A small encoder-decoder image transcriber, trained from scratch.
Model: 8.3M parameters, encoder activation mish, encoder widths [64, 128, 256].
Data: 97500 training examples, 11.6 epochs.
Rows from block 6 of the image encoder, named by matrix and row number. Rows with one number belong to one channel. Each number is 50 + 10 x the weight over its row's rms, rounded and kept within 0 to 99. All counts start at 0. After the name is the row's rms in percent of the matrix's.
# convs0: first 3x3 conv (encoder.blocks.6.convs.0.weight, 128x128x3x3), inputs 22-43, a 3x3 kernel for each
# convs1: second 3x3 conv (encoder.blocks.6.convs.1.weight, 128x128x3x3, transposed), outputs 22-43, a 3x3 kernel for each
convs0.26 107:67 46 65 47 52 54 50 52 36 40 53 56 45 52 65 42 50 48 53 61 47 38 39 36 59 57 54 32 56 51 52 54 44 48 49 61 38 44 38 59 62 59 60 50 41 46 53 25 38 44 66 63 54 48 51 43 36 42 50 52 63 53 42 61 54 54 68 52 43 41 41 59 34 53 49 60 43 34 55 59 73 40 47 51 64 68 44 44 39 65 50 50 36 47 60 47 48 48 46 37 44 45 61 54 54 60 56 49 58 46 51 62 48 42 39 47 45 41 59 49 59 43 60 51 54 41 52 50 46 47 48 42 54 59 59 43 60 73 61 49 57 50 42 41 49 56 58 47 31 36 41 55 51 49 44 44 36 35 35 46 56 45 55 47 49 41 44 62 47 55 35 46 57 52 53 40 45 48 56 41 50 51 49 66 60 62 53 38 47 52 48 41 48 49 46 60 64 55
convs1.26 102:59 49 54 62 38 61 55 48 56 51 59 46 53 37 53 59 49 46 42 34 56 40 39 54 51 44 51 50 44 60 56 56 37 76 64 47 54 60 54 46 63 35 50 50 64 36 55 36 43 41 56 64 69 79 63 46 54 59 58 76 70 57 62 52 46 45 49 57 55 43 58 45 52 57 44 59 56 36 61 41 45 50 59 46 42 53 54 37 47 50 51 46 73 44 52 44 59 58 61 54 38 49 50 47 41 48 45 53 59 58 48 58 50 58 42 47 41 47 46 55 42 54 54 54 45 53 56 61 42 55 48 60 52 43 49 54 64 66 56 47 48 49 46 47 56 50 49 60 50 56 59 45 52 41 53 44 30 37 35 42 40 59 55 53 43 51 39 61 28 50 56 37 47 59 57 59 47 61 39 40 44 53 66 40 52 40 51 53 53 59 37 62 39 51 63 34 42 24
convs0.27 119:61 52 62 48 59 41 60 45 39 35 51 60 62 64 55 46 49 42 53 62 67 46 60 49 48 51 38 39 50 57 50 57 53 39 56 39 49 51 49 43 63 35 51 54 46 39 35 61 54 56 53 54 44 54 53 61 56 42 46 41 53 62 51 54 55 69 52 62 30 51 27 60 47 62 45 72 40 44 37 51 62 54 48 58 50 43 42 40 53 52 45 56 57 59 48 55 37 52 62 48 42 54 49 65 52 50 43 45 61 36 50 58 28 60 44 54 73 53 50 24 56 44 60 47 64 35 47 51 44 44 55 53 56 56 41 54 54 49 43 49 35 54 34 72 45 58 49 70 50 44 55 46 37 45 34 68 43 64 71 43 59 39 42 43 47 47 51 51 46 58 45 43 52 46 54 52 51 40 52 42 61 54 47 51 41 41 47 65 39 58 31 55 42 60 54 48 61 35
convs1.27 109:53 54 68 29 36 55 21 45 61 46 38 57 69 50 41 52 65 40 51 59 57 44 47 65 59 47 54 50 55 58 38 57 37 56 60 44 52 45 49 46 41 51 64 53 54 51 49 55 51 45 60 35 47 46 70 51 34 81 58 59 48 52 43 48 48 40 62 38 45 44 37 47 34 38 48 57 66 38 52 40 44 45 30 52 37 44 38 55 45 51 37 50 57 49 58 47 50 58 46 58 43 33 56 62 45 42 55 42 34 48 36 41 56 35 55 37 35 59 60 51 39 50 51 46 42 39 61 50 72 54 49 60 63 51 46 63 44 39 22 46 52 52 65 51 37 43 41 49 38 28 37 27 44 40 57 45 67 58 47 65 58 29 46 51 60 45 43 53 46 62 45 64 61 63 64 49 17 36 53 52 52 41 35 39 46 41 51 58 57 64 51 39 53 47 53 49 52 49
convs0.28 112:46 44 35 59 55 61 49 37 44 50 62 37 42 45 68 46 44 21 44 81 32 41 40 79 43 44 45 51 48 58 52 56 33 48 41 59 49 46 52 53 49 43 46 47 54 45 62 55 31 32 55 61 59 33 48 43 49 67 50 49 40 43 59 67 48 41 52 53 53 39 49 60 41 59 37 52 43 46 37 55 55 57 43 66 52 47 43 30 61 38 47 45 37 59 71 39 58 47 56 54 42 45 64 64 30 45 70 61 49 50 48 41 49 55 64 50 53 34 43 67 61 55 42 60 56 38 53 37 62 64 67 44 32 43 80 32 58 46 57 41 53 51 53 38 53 60 49 49 33 43 51 54 47 59 53 54 55 40 55 42 49 48 50 49 51 66 50 57 37 50 37 68 52 47 38 61 54 50 35 54 45 52 34 48 59 67 48 42 43 48 59 71 51 33 33 47 59 49
convs1.28 100:53 38 37 47 45 45 54 53 47 58 55 55 52 74 66 58 56 59 60 42 46 38 51 45 55 48 51 35 53 60 39 36 53 41 62 49 52 42 50 31 47 46 42 44 37 61 50 51 56 57 43 55 52 49 51 64 65 61 44 48 45 42 53 50 35 51 48 34 49 56 56 47 54 52 57 37 51 65 48 42 42 55 42 49 56 41 38 57 42 51 31 68 36 35 80 49 44 64 70 66 63 54 64 62 64 46 23 57 49 58 49 54 49 57 51 62 50 48 65 59 43 51 40 58 58 39 44 50 64 38 49 58 42 52 38 68 38 40 45 30 57 46 46 41 48 34 38 72 68 36 46 59 43 49 43 46 42 56 46 47 60 44 54 54 44 62 60 37 64 56 44 48 61 39 35 71 68 43 44 52 41 45 53 53 53 67 48 40 77 49 60 57 51 49 56 52 38 56
convs0.29 112:66 43 53 43 47 48 58 56 50 38 50 44 42 53 43 46 54 54 33 59 38 50 48 46 47 49 51 56 44 49 57 36 37 42 48 57 70 43 50 41 30 60 51 63 36 62 52 38 50 49 40 56 50 60 47 43 53 40 43 55 58 56 53 58 49 51 45 40 50 55 63 50 67 32 61 45 50 47 54 61 44 36 46 62 73 39 49 44 54 44 50 51 49 37 52 71 55 56 48 60 50 41 42 64 51 46 39 57 34 35 65 42 57 60 60 48 46 49 35 63 40 73 40 52 35 53 37 34 48 62 57 38 53 48 58 49 45 49 30 56 59 31 50 57 45 56 43 60 50 42 42 47 50 64 54 49 27 52 73 50 51 42 34 52 32 32 47 69 59 49 49 38 47 58 73 69 27 40 34 57 50 57 52 43 43 48 61 64 60 56 46 64 44 53 46 49 36 53
convs1.29 098:42 49 48 38 55 55 44 54 53 51 39 60 51 33 39 47 63 55 37 53 45 63 56 42 49 36 54 50 42 41 53 64 55 59 47 44 46 32 37 33 34 47 33 51 51 44 50 50 51 42 36 44 41 37 53 42 33 51 57 56 43 39 49 53 48 46 42 43 45 57 41 42 56 56 56 57 56 26 47 52 39 60 44 61 62 59 62 43 26 43 52 64 60 43 45 39 48 49 45 47 68 38 47 60 59 44 52 57 44 40 38 60 42 50 46 63 65 48 44 41 60 60 40 50 47 44 52 47 39 55 49 60 63 55 60 59 50 42 55 52 31 29 44 64 66 65 55 78 56 36 39 56 50 56 54 59 54 26 54 48 45 35 58 55 60 67 51 35 49 42 43 45 57 52 61 66 34 61 52 48 50 38 51 39 37 42 40 42 45 50 54 57 63 56 56 37 38 40
convs0.30 097:64 23 52 58 28 58 48 50 49 56 59 49 49 42 64 46 31 62 35 53 62 59 34 51 35 46 38 44 53 53 52 50 49 53 28 40 55 62 63 39 35 51 60 40 43 60 54 38 62 52 48 65 49 52 34 32 56 58 48 52 71 41 48 55 45 62 51 54 53 47 60 52 43 41 47 56 50 45 40 55 47 59 60 44 50 54 43 55 50 48 58 54 33 58 43 46 65 47 40 61 51 51 44 32 45 46 47 61 57 51 50 62 59 35 53 70 57 44 27 59 40 50 61 44 59 55 35 41 61 48 58 52 60 54 49 41 39 31 49 50 55 45 62 47 43 34 50 34 43 51 40 60 48 54 65 74 51 46 46 62 48 48 57 34 58 36 47 51 59 38 31 39 46 39 35 54 34 58 50 61 63 34 65 45 54 50 44 52 59 54 66 53 34 36 22 51 59 51
convs1.30 105:55 65 55 46 53 32 52 54 50 54 58 49 31 59 62 50 50 52 61 27 58 36 41 66 44 54 54 53 53 50 54 46 48 47 52 44 57 38 48 62 56 52 48 61 54 47 56 39 63 46 36 55 57 39 72 64 55 64 80 51 55 64 64 43 52 60 41 59 58 49 41 51 51 59 55 49 38 40 47 37 44 43 51 53 48 53 42 59 60 48 56 40 49 44 53 59 51 56 57 40 47 40 41 47 56 60 50 50 63 63 47 49 35 39 54 42 53 44 52 50 59 61 23 36 40 42 45 45 58 45 44 52 52 60 43 67 50 52 50 52 36 48 54 51 68 57 51 56 38 25 43 53 48 39 39 49 54 76 49 61 47 49 46 53 37 43 36 53 21 31 76 60 34 59 44 37 57 65 46 57 48 63 40 51 47 55 46 62 64 52 49 59 57 55 56 48 50 61
convs0.31 104:35 46 59 67 60 52 31 56 45 52 54 56 40 53 46 51 43 53 41 40 61 27 61 80 63 58 38 41 49 36 59 59 55 56 51 58 26 40 67 73 60 42 36 39 45 40 41 59 40 68 60 60 53 40 63 45 57 62 47 45 50 45 45 60 49 66 57 50 40 38 48 59 64 57 56 50 57 52 40 47 35 69 63 49 61 36 41 44 45 53 65 57 47 48 39 32 30 61 61 49 50 33 52 56 66 46 57 58 50 51 39 65 39 49 43 58 53 64 49 61 48 47 43 44 38 52 42 44 46 44 40 74 48 56 48 37 55 69 59 50 55 37 48 37 49 42 34 40 56 76 57 46 45 33 53 54 68 61 68 54 37 57 52 76 71 46 39 25 41 30 63 48 56 40 41 32 49 49 69 67 55 59 53 46 49 49 38 51 50 46 59 45 66 48 51 46 36 43
convs1.31 098:38 41 48 42 55 63 42 53 62 53 33 37 54 45 52 56 46 45 49 34 53 39 60 50 59 41 45 63 38 41 68 46 68 59 48 47 43 40 39 31 44 36 62 42 57 48 43 59 35 42 57 36 55 52 40 43 43 59 74 61 47 58 53 43 54 49 48 62 46 50 47 42 51 39 40 49 39 65 40 52 54 63 63 47 41 38 41 42 45 60 57 53 54 53 51 51 45 46 47 70 71 35 49 49 32 48 52 61 61 45 35 44 28 63 45 49 50 51 38 43 43 43 46 38 49 56 52 51 54 67 55 48 62 54 48 43 37 27 44 51 51 60 54 63 64 56 59 40 51 37 56 28 55 45 58 40 56 42 57 49 43 51 58 61 54 72 45 39 56 43 52 48 58 56 54 52 38 58 51 40 55 50 55 36 56 51 46 42 37 73 68 55 69 50 48 53 50 58
convs0.32 090:41 47 42 63 57 63 60 58 44 72 47 48 47 52 51 50 53 44 44 55 55 83 61 41 56 42 38 54 56 34 52 49 57 40 60 55 35 61 30 34 48 52 47 39 47 52 58 35 44 52 50 37 48 31 59 58 40 51 58 50 52 60 45 54 59 42 58 48 53 49 61 53 60 50 38 57 55 49 32 36 51 61 50 50 77 53 35 46 45 51 49 58 62 43 61 47 42 60 44 81 75 55 50 39 40 52 41 52 63 30 42 38 49 48 56 32 59 52 52 55 45 37 48 40 35 58 52 53 55 76 51 35 44 73 40 48 53 59 46 49 87 41 58 43 44 37 37 50 51 48 54 46 36 40 53 49 54 59 51 57 52 41 73 56 41 42 32 25 44 50 50 52 53 46 42 36 50 46 49 63 62 72 42 45 40 52 55 58 42 68 42 63 67 47 29 36 42 55
convs1.32 097:42 44 51 33 56 56 51 66 46 36 62 56 51 33 43 39 64 51 43 61 48 43 50 48 35 44 58 42 47 62 51 51 65 60 40 53 32 58 54 62 54 58 52 57 56 38 43 61 50 53 56 38 43 56 59 48 56 55 60 63 48 29 39 51 40 51 52 53 46 55 53 22 59 34 43 39 42 50 50 43 65 54 46 47 46 49 48 66 43 51 49 66 56 48 54 38 41 56 46 38 46 62 69 41 55 42 54 38 57 73 49 53 46 45 66 48 45 83 27 47 31 53 51 55 40 42 53 47 55 40 47 54 49 52 44 49 68 53 29 64 40 68 40 43 52 58 49 42 34 42 48 46 56 51 64 47 64 48 58 62 44 59 42 46 56 37 39 58 51 45 43 40 64 49 47 33 42 49 52 33 52 42 58 46 52 54 44 50 61 61 52 59 54 59 42 41 50 36
convs0.33 101:54 44 52 44 48 68 56 38 67 52 49 54 51 34 50 48 48 50 78 59 37 54 38 55 46 59 44 50 44 62 58 45 56 43 67 52 48 45 47 42 26 69 66 51 38 53 47 41 54 44 51 52 29 61 48 49 50 54 67 60 64 37 39 47 52 55 48 58 47 58 46 51 44 48 46 48 48 59 65 47 53 44 59 41 39 47 65 51 48 67 61 55 44 50 40 32 52 41 54 58 31 70 43 57 46 60 36 36 72 29 41 36 44 61 48 47 41 49 49 49 53 64 46 24 39 35 45 58 35 59 61 49 59 44 54 32 44 53 55 42 50 50 64 44 40 58 45 38 40 59 57 35 55 64 52 46 41 34 65 37 51 40 48 55 63 60 56 26 34 53 31 50 33 56 57 47 67 58 46 60 41 77 38 40 59 43 66 55 66 53 54 54 46 39 59 53 48 44
convs1.33 104:65 37 43 45 48 55 72 46 47 53 52 35 47 51 48 38 50 40 58 54 57 52 65 45 65 48 44 41 43 41 38 47 46 49 34 45 60 55 51 70 53 61 42 47 56 59 50 45 45 54 64 51 64 62 41 39 73 30 24 38 50 64 49 49 55 46 49 57 42 47 45 44 45 42 56 65 57 44 46 37 39 60 52 53 54 53 55 45 22 30 42 52 57 51 49 47 52 44 70 42 42 54 74 23 69 57 40 53 50 60 73 63 63 66 59 51 46 56 61 44 40 35 55 64 46 70 48 42 40 61 49 39 54 57 54 52 65 74 41 48 52 55 42 48 65 53 48 50 57 59 54 69 52 56 57 50 51 42 28 36 22 36 41 44 38 52 53 44 48 55 52 57 46 51 38 49 52 61 35 57 57 45 53 56 51 46 53 47 37 54 43 35 43 51 48 46 51 38
convs0.34 094:61 34 40 53 65 46 50 44 62 48 48 40 49 45 56 61 41 29 43 75 41 55 72 49 53 74 61 50 56 62 48 55 44 56 59 60 46 51 55 29 63 60 45 41 43 67 47 51 52 39 50 54 51 57 43 63 41 49 57 49 37 35 59 52 50 45 50 51 49 46 42 50 51 47 69 59 38 63 56 34 56 42 45 43 42 45 56 34 32 53 48 48 44 71 43 35 48 65 31 66 49 25 71 49 43 57 60 52 43 41 42 54 46 39 39 58 49 40 49 62 61 49 64 45 57 72 47 55 43 39 65 64 41 54 67 56 54 45 49 48 58 59 45 38 56 51 36 48 54 40 55 62 57 43 49 42 40 41 51 50 42 52 62 51 53 58 47 69 55 56 61 52 33 52 45 29 47 56 49 53 56 56 46 51 55 48 36 36 63 49 48 54 49 52 79 46 39 60
convs1.34 102:50 58 40 57 49 62 50 58 55 55 55 45 52 51 60 63 57 50 50 42 43 55 52 59 41 47 50 42 38 62 52 58 58 42 40 61 58 55 34 56 46 48 49 49 53 47 39 51 31 55 63 46 54 62 34 36 43 53 44 44 50 49 41 41 48 42 58 47 48 60 47 53 49 43 44 47 55 35 39 63 44 45 51 34 44 57 56 40 59 65 37 57 84 45 56 60 39 34 46 43 49 68 42 51 58 47 39 39 62 66 53 45 36 44 49 50 55 45 53 71 44 45 43 46 35 56 59 41 50 50 61 58 60 47 58 32 40 44 52 56 57 46 43 35 63 56 48 34 47 63 46 50 54 56 59 49 51 62 36 30 56 64 56 63 39 37 62 40 62 46 45 45 78 28 47 37 73 58 41 50 54 48 31 47 46 50 32 46 53 36 57 47 43 40 52 48 48 54
convs0.35 080:52 41 44 61 47 52 63 40 42 73 29 42 58 48 40 42 68 44 54 36 37 42 36 65 46 47 33 57 58 58 50 57 44 58 51 48 48 66 37 53 53 55 63 43 50 42 72 43 54 42 41 38 41 62 53 30 62 31 66 56 49 52 48 58 55 49 40 43 60 64 48 61 49 44 54 48 55 60 66 29 60 55 40 53 40 36 55 50 60 36 54 29 64 47 63 51 61 40 56 64 44 48 54 55 51 56 32 48 60 47 59 47 35 54 49 65 58 64 52 63 44 66 42 48 50 50 67 44 60 39 52 76 41 60 56 58 30 52 64 50 50 65 61 48 50 60 45 59 49 66 51 58 55 42 52 42 41 67 55 60 58 38 48 54 48 51 49 48 36 44 67 49 57 47 33 53 33 38 59 41 55 46 59 74 23 78 34 51 31 49 35 52 36 59 38 42 57 58
convs1.35 089:46 58 51 55 59 68 44 54 53 50 57 61 39 32 53 63 59 49 53 62 39 35 45 41 42 35 65 49 26 60 52 57 44 44 49 48 50 43 19 58 49 48 51 41 48 35 45 44 72 42 45 60 38 61 39 51 57 63 34 48 61 55 38 50 65 54 71 69 53 55 61 52 55 54 38 43 57 41 49 50 58 43 43 62 47 43 45 44 54 44 54 48 48 39 31 61 42 40 55 52 44 59 45 47 49 43 64 46 27 45 49 51 54 47 30 53 41 46 42 65 42 47 30 39 55 27 43 38 57 40 43 61 49 44 47 57 43 46 61 48 48 20 62 73 56 51 62 52 43 27 43 35 64 52 44 56 21 32 75 68 44 44 45 66 55 47 47 52 49 52 38 52 33 59 58 52 50 55 29 48 45 58 65 30 55 46 45 47 45 43 60 44 70 35 58 53 67 47
convs0.36 103:51 51 63 50 64 54 44 46 47 57 50 46 45 46 51 50 46 59 40 56 60 57 40 33 57 22 72 67 58 38 25 45 55 60 49 58 66 55 40 43 59 53 57 28 55 61 33 44 65 48 41 36 47 31 44 77 42 27 57 44 50 51 36 34 63 39 57 36 61 54 53 46 59 36 55 49 40 67 68 65 51 50 44 41 48 51 46 85 42 45 39 47 51 39 75 42 40 59 37 69 49 44 77 59 35 55 30 50 40 30 64 53 42 56 51 46 58 45 53 40 49 63 40 42 42 37 54 60 62 39 47 44 62 34 42 45 63 58 58 51 44 53 60 57 54 38 41 45 50 70 48 53 58 56 47 36 33 52 45 51 48 61 52 47 31 45 50 57 47 44 35 45 45 46 61 31 59 50 50 49 58 59 46 55 51 27 50 39 45 53 42 34 58 34 51 54 46 52
convs1.36 103:65 47 47 49 41 51 39 58 41 51 57 49 50 46 73 41 57 62 46 55 59 43 52 38 45 55 63 57 46 44 45 52 37 54 62 59 49 55 81 47 66 59 44 71 47 56 56 54 45 42 45 52 60 46 43 40 67 57 52 70 49 44 56 56 55 53 56 40 52 54 50 59 33 47 60 39 65 52 42 61 71 52 57 78 45 47 37 46 35 45 52 57 37 48 38 40 64 60 55 40 72 70 47 48 43 46 48 66 65 48 45 56 43 37 54 52 54 51 51 34 52 45 64 46 53 25 36 54 53 46 56 59 34 41 60 61 54 47 61 46 44 60 43 69 53 37 50 40 50 51 49 53 52 55 53 42 67 42 44 42 34 52 64 30 48 46 37 56 30 54 44 50 39 38 47 41 24 41 47 50 59 47 39 36 54 62 44 66 69 59 53 63 57 50 47 39 44 48
convs0.37 102:59 65 22 61 64 39 45 68 42 38 45 49 41 28 60 74 37 45 53 49 47 61 47 40 46 57 50 57 50 61 58 35 61 70 39 55 55 53 53 59 53 33 48 49 49 52 57 51 46 41 69 30 60 47 49 38 32 59 46 39 38 59 71 46 61 70 37 51 32 50 51 51 49 63 50 31 44 52 43 54 64 32 43 54 60 58 34 30 46 81 40 49 64 58 32 61 57 42 52 51 48 50 52 45 67 46 42 51 44 58 63 42 50 32 50 68 47 41 47 50 42 50 60 55 53 43 65 45 47 42 63 44 48 48 61 42 37 69 46 39 47 52 55 40 35 53 54 45 56 40 46 60 48 56 45 52 57 47 32 66 41 53 52 39 51 33 40 46 50 48 45 52 58 47 52 41 69 58 37 52 41 58 41 43 57 45 38 45 61 49 36 63 46 61 49 40 52 63
convs1.37 107:65 47 60 60 47 51 54 52 47 44 40 47 41 52 57 55 54 56 61 49 67 54 61 54 39 63 56 46 54 39 40 48 50 31 50 60 53 36 65 42 54 38 48 61 40 54 48 49 50 45 53 43 43 59 45 56 58 52 43 46 15 51 35 46 61 70 54 59 60 43 37 38 46 57 45 41 46 47 45 38 59 51 58 42 35 46 45 49 51 44 61 55 37 44 34 38 50 48 32 58 39 46 52 42 50 61 63 52 50 37 49 52 55 44 58 52 51 53 65 63 39 38 50 49 36 46 40 44 52 37 52 53 57 41 48 51 55 50 50 45 45 50 54 49 47 36 40 44 38 42 37 65 59 52 59 46 45 64 36 47 51 48 60 41 42 44 35 42 50 55 60 57 39 38 31 55 29 53 37 45 48 49 48 52 42 37 51 56 55 33 50 43 65 45 43 49 56 46
convs0.38 111:50 50 50 44 49 51 39 59 42 60 40 45 47 54 57 49 48 51 72 48 48 36 57 58 70 53 44 30 56 41 41 30 25 62 45 58 49 44 61 43 32 65 44 65 38 61 57 33 49 36 53 55 53 59 43 42 37 55 41 51 63 47 31 54 55 56 49 52 48 39 36 45 48 49 42 75 33 47 41 55 52 42 53 34 68 39 63 45 64 30 45 42 51 49 60 45 53 35 59 39 49 53 66 69 37 47 57 61 56 45 51 58 68 59 56 59 53 47 65 51 47 52 58 47 54 47 30 53 42 66 52 34 45 73 40 42 52 52 52 59 59 45 47 42 51 42 59 44 39 58 62 47 52 56 49 54 42 55 38 59 45 54 58 46 39 63 47 56 43 44 37 46 40 47 62 67 58 50 55 50 36 62 50 38 63 57 63 37 58 45 61 51 44 41 59 63 65 37
convs1.38 097:54 52 46 52 53 36 58 57 39 49 56 43 51 54 67 47 58 49 39 63 50 43 57 63 43 63 41 31 60 44 46 53 49 39 27 52 55 61 61 33 48 44 42 47 35 41 45 50 57 42 40 44 47 46 40 49 60 47 56 51 47 38 42 55 44 43 49 45 36 54 45 46 45 63 46 46 43 32 48 47 49 41 58 46 36 55 38 49 42 31 46 40 48 54 40 39 56 38 52 55 56 57 66 57 60 52 49 37 45 65 54 60 38 44 53 58 58 59 38 80 46 20 58 51 50 46 48 52 66 38 53 56 58 57 58 48 46 37 38 41 44 40 38 52 46 67 50 47 35 38 48 50 55 57 61 47 47 50 52 45 57 37 59 46 60 38 60 51 63 37 63 40 62 42 49 35 55 38 68 65 55 44 55 48 57 58 64 58 57 69 50 60 50 64 60 37 53 51
convs0.39 126:47 67 51 53 30 58 42 66 48 43 45 57 48 36 51 67 72 35 52 43 39 60 34 56 58 52 64 45 59 42 53 42 55 56 31 62 62 53 41 35 50 60 47 48 45 46 30 56 67 43 43 39 57 43 48 50 56 53 32 66 62 40 55 39 46 56 62 47 51 47 58 52 55 61 47 46 49 54 44 57 43 40 48 36 33 51 49 64 57 59 59 60 38 38 43 57 52 58 43 45 62 54 38 56 50 56 22 57 45 56 49 64 39 46 54 59 43 40 46 34 60 54 47 43 53 64 55 52 54 39 53 46 61 27 52 51 45 51 56 57 54 49 55 37 51 55 44 31 45 54 49 58 55 46 53 51 53 48 46 50 35 53 37 65 51 35 61 42 43 48 59 47 58 48 60 36 62 49 65 37 47 52 50 67 46 46 44 71 42 45 50 48 44 52 43 53 52 59
convs1.39 103:53 41 52 48 39 44 47 43 41 57 48 62 61 59 63 63 43 51 49 39 54 40 51 42 57 55 56 49 58 54 40 43 47 70 44 47 41 43 62 22 33 47 45 52 57 59 50 48 59 53 52 40 57 40 62 58 63 53 60 53 48 61 49 40 50 45 49 57 61 52 64 59 51 54 63 52 61 48 50 43 39 39 48 52 38 34 55 64 52 53 46 53 41 43 65 62 40 61 52 52 43 60 59 50 46 45 47 54 49 45 54 57 56 45 54 55 42 54 45 36 58 43 33 53 40 46 50 62 39 44 39 49 36 32 53 59 45 48 55 56 48 48 48 55 51 33 37 58 50 29 75 51 31 47 56 55 60 56 40 61 46 36 73 45 46 59 41 33 52 46 37 47 41 60 46 61 44 34 45 68 53 39 64 54 47 63 53 69 68 54 55 65 53 51 73 46 47 43
convs0.40 113:42 70 60 55 41 50 51 53 51 37 55 47 55 36 55 49 66 33 40 68 35 39 42 69 56 48 58 65 61 35 45 64 49 50 34 44 53 30 49 60 56 44 32 57 65 52 51 53 36 30 37 67 46 50 44 51 38 42 75 51 36 44 52 40 62 30 60 54 64 31 55 38 55 39 65 45 59 52 50 41 56 45 37 46 49 60 47 57 31 56 60 50 63 40 57 35 45 57 37 49 43 26 49 45 46 54 74 37 50 52 54 50 43 43 42 50 57 52 49 53 49 48 44 40 56 55 70 60 26 37 59 58 40 48 60 48 40 73 46 50 46 80 49 49 60 36 56 45 52 44 51 50 61 47 46 49 50 46 42 31 55 61 37 51 55 56 59 32 48 49 49 59 49 52 43 49 42 64 44 53 49 50 44 50 57 57 50 49 38 41 48 59 49 41 36 61 53 70
convs1.40 101:48 48 54 37 45 63 46 45 53 65 50 52 52 58 58 49 43 62 43 41 38 52 63 47 59 60 70 53 59 33 51 59 57 47 67 62 55 66 54 42 58 49 39 41 50 56 47 40 61 59 44 47 51 48 50 65 74 59 44 59 40 39 37 51 54 54 48 56 63 47 43 59 52 51 58 55 61 46 44 41 55 75 37 50 54 35 38 33 58 37 53 61 33 66 45 51 48 40 41 54 47 37 37 59 60 43 39 48 60 41 48 57 46 46 62 44 51 59 60 41 64 65 28 37 45 53 59 37 51 45 44 61 45 41 50 60 48 30 51 53 45 46 32 49 50 33 53 35 49 56 55 48 35 38 40 55 49 44 50 54 55 53 49 51 57 46 47 54 43 48 56 50 46 41 37 52 55 36 51 55 46 44 41 43 41 52 53 59 60 53 54 49 43 47 50 41 48 38
convs0.41 098:64 44 47 62 45 52 64 61 49 36 57 53 85 62 49 38 41 43 81 55 55 34 41 52 56 41 49 59 46 46 21 53 44 54 41 47 82 57 62 22 48 46 64 53 47 40 57 47 46 46 56 57 50 52 58 41 53 45 43 54 55 51 39 54 55 56 47 53 50 52 57 47 45 50 62 44 56 42 70 50 48 48 50 64 52 42 35 53 57 51 41 40 35 65 49 49 53 53 40 44 63 49 56 49 48 50 48 53 60 40 46 55 50 33 38 47 47 39 61 39 55 49 49 32 38 53 53 46 65 61 52 53 53 36 47 30 57 44 53 63 60 43 49 28 61 66 47 32 51 31 43 42 38 77 80 57 43 32 51 40 61 50 40 42 47 65 70 62 43 22 38 46 57 51 60 53 43 46 45 38 51 44 48 58 54 46 51 42 57 50 56 47 42 47 45 41 46 45
convs1.41 102:65 56 46 42 45 50 43 51 48 21 73 87 42 62 53 50 53 61 57 61 33 45 63 68 56 55 37 33 53 35 54 47 50 48 56 40 71 35 51 30 47 59 56 35 54 35 53 46 56 47 40 63 48 37 54 51 50 58 43 45 47 54 57 62 53 41 57 35 55 55 49 65 46 58 48 62 52 44 49 42 38 50 51 62 61 57 58 36 45 46 43 47 63 48 41 53 52 61 56 51 65 63 51 52 73 33 47 54 45 54 51 52 51 39 38 39 38 56 54 44 68 34 48 55 48 55 43 56 53 58 50 38 55 35 53 65 55 50 53 37 52 65 47 67 30 37 70 55 65 74 42 61 72 40 49 44 54 46 36 46 27 52 36 58 64 51 68 66 76 64 54 48 47 51 55 42 56 56 39 62 42 53 62 48 54 68 42 42 65 62 26 67 31 53 59 57 38 50
convs0.42 099:45 53 38 56 38 56 53 52 58 57 51 54 51 44 47 52 41 54 57 66 54 36 36 43 40 65 74 47 47 33 69 48 66 49 68 54 55 42 37 62 36 73 59 52 46 49 32 42 45 51 42 45 60 51 50 55 53 48 45 47 58 51 41 70 40 29 49 51 35 57 46 74 58 51 52 52 50 62 48 46 52 54 43 53 56 55 41 43 52 53 39 44 50 44 49 29 58 56 40 55 62 38 48 50 53 41 44 37 72 68 51 51 32 48 28 51 53 46 38 72 45 47 59 59 45 49 67 59 65 52 43 47 45 42 46 47 46 67 44 35 38 58 52 51 57 47 53 48 62 63 40 58 48 66 64 54 51 36 52 58 56 44 46 31 49 48 47 45 47 36 58 73 57 62 51 44 54 42 41 50 40 63 38 43 41 61 65 49 45 71 68 35 41 53 68 43 63 37
convs1.42 106:55 48 37 50 44 57 48 51 37 57 48 44 41 62 36 35 44 48 50 47 57 49 55 49 45 57 47 65 48 52 43 47 60 52 58 40 52 50 59 38 49 50 58 58 50 57 51 51 41 52 53 48 56 39 39 43 39 54 50 26 55 52 44 40 45 49 40 35 45 48 47 30 53 51 37 42 34 37 43 46 33 50 41 46 73 74 41 33 49 64 53 51 65 54 45 54 40 51 42 55 48 48 34 43 49 45 45 47 49 44 42 63 61 67 49 65 66 32 60 50 66 49 59 42 47 51 51 51 43 52 59 44 58 57 28 44 43 65 59 42 41 46 40 57 57 60 40 48 49 50 46 60 27 53 46 38 44 48 47 47 51 69 58 57 32 50 51 45 37 54 57 58 42 41 45 65 51 47 42 65 47 45 48 54 50 41 65 48 43 52 38 45 46 53 53 41 57 73
convs0.43 074:55 65 48 39 44 50 52 62 65 68 36 58 43 61 40 54 64 50 51 53 43 55 49 39 52 48 58 54 41 48 21 61 42 57 39 61 42 33 58 55 42 46 33 50 55 45 63 61 50 52 49 42 31 45 42 62 49 52 48 75 51 46 52 65 69 70 50 43 64 65 38 63 52 35 47 54 53 51 51 47 61 46 54 52 45 54 39 48 38 64 71 56 54 38 47 62 46 41 52 71 45 48 46 75 45 57 48 50 41 35 55 59 56 62 54 50 59 48 56 46 57 42 71 61 43 64 45 60 25 44 51 45 54 39 28 43 46 52 57 59 27 46 40 70 46 66 58 62 38 57 47 48 57 54 53 44 46 43 62 50 66 52 55 51 57 45 42 34 43 61 69 49 56 34 43 54 58 45 37 49 70 40 62 51 61 31 59 43 56 52 57 25 40 36 65 49 58 45
convs1.43 089:58 51 55 45 46 55 57 48 61 44 42 47 47 51 57 52 35 51 36 55 54 45 53 57 51 33 46 39 39 54 54 26 72 61 53 55 44 57 55 58 40 48 38 57 60 48 61 49 48 58 51 42 51 47 58 56 59 34 45 58 51 55 46 51 65 35 36 46 48 56 59 48 43 66 33 53 33 56 49 50 41 34 57 63 60 48 54 41 46 47 46 64 44 55 45 45 31 34 59 49 35 49 63 34 67 53 55 49 48 38 56 47 39 48 41 63 49 58 62 32 44 53 44 45 36 49 69 57 48 39 40 66 40 62 44 45 55 48 60 48 49 54 42 28 40 47 47 65 57 45 39 20 45 35 42 50 48 72 50 42 58 45 29 51 41 58 38 58 54 45 49 42 53 68 54 49 51 50 29 63 39 46 50 46 58 49 40 64 54 50 55 53 47 46 49 62 41 59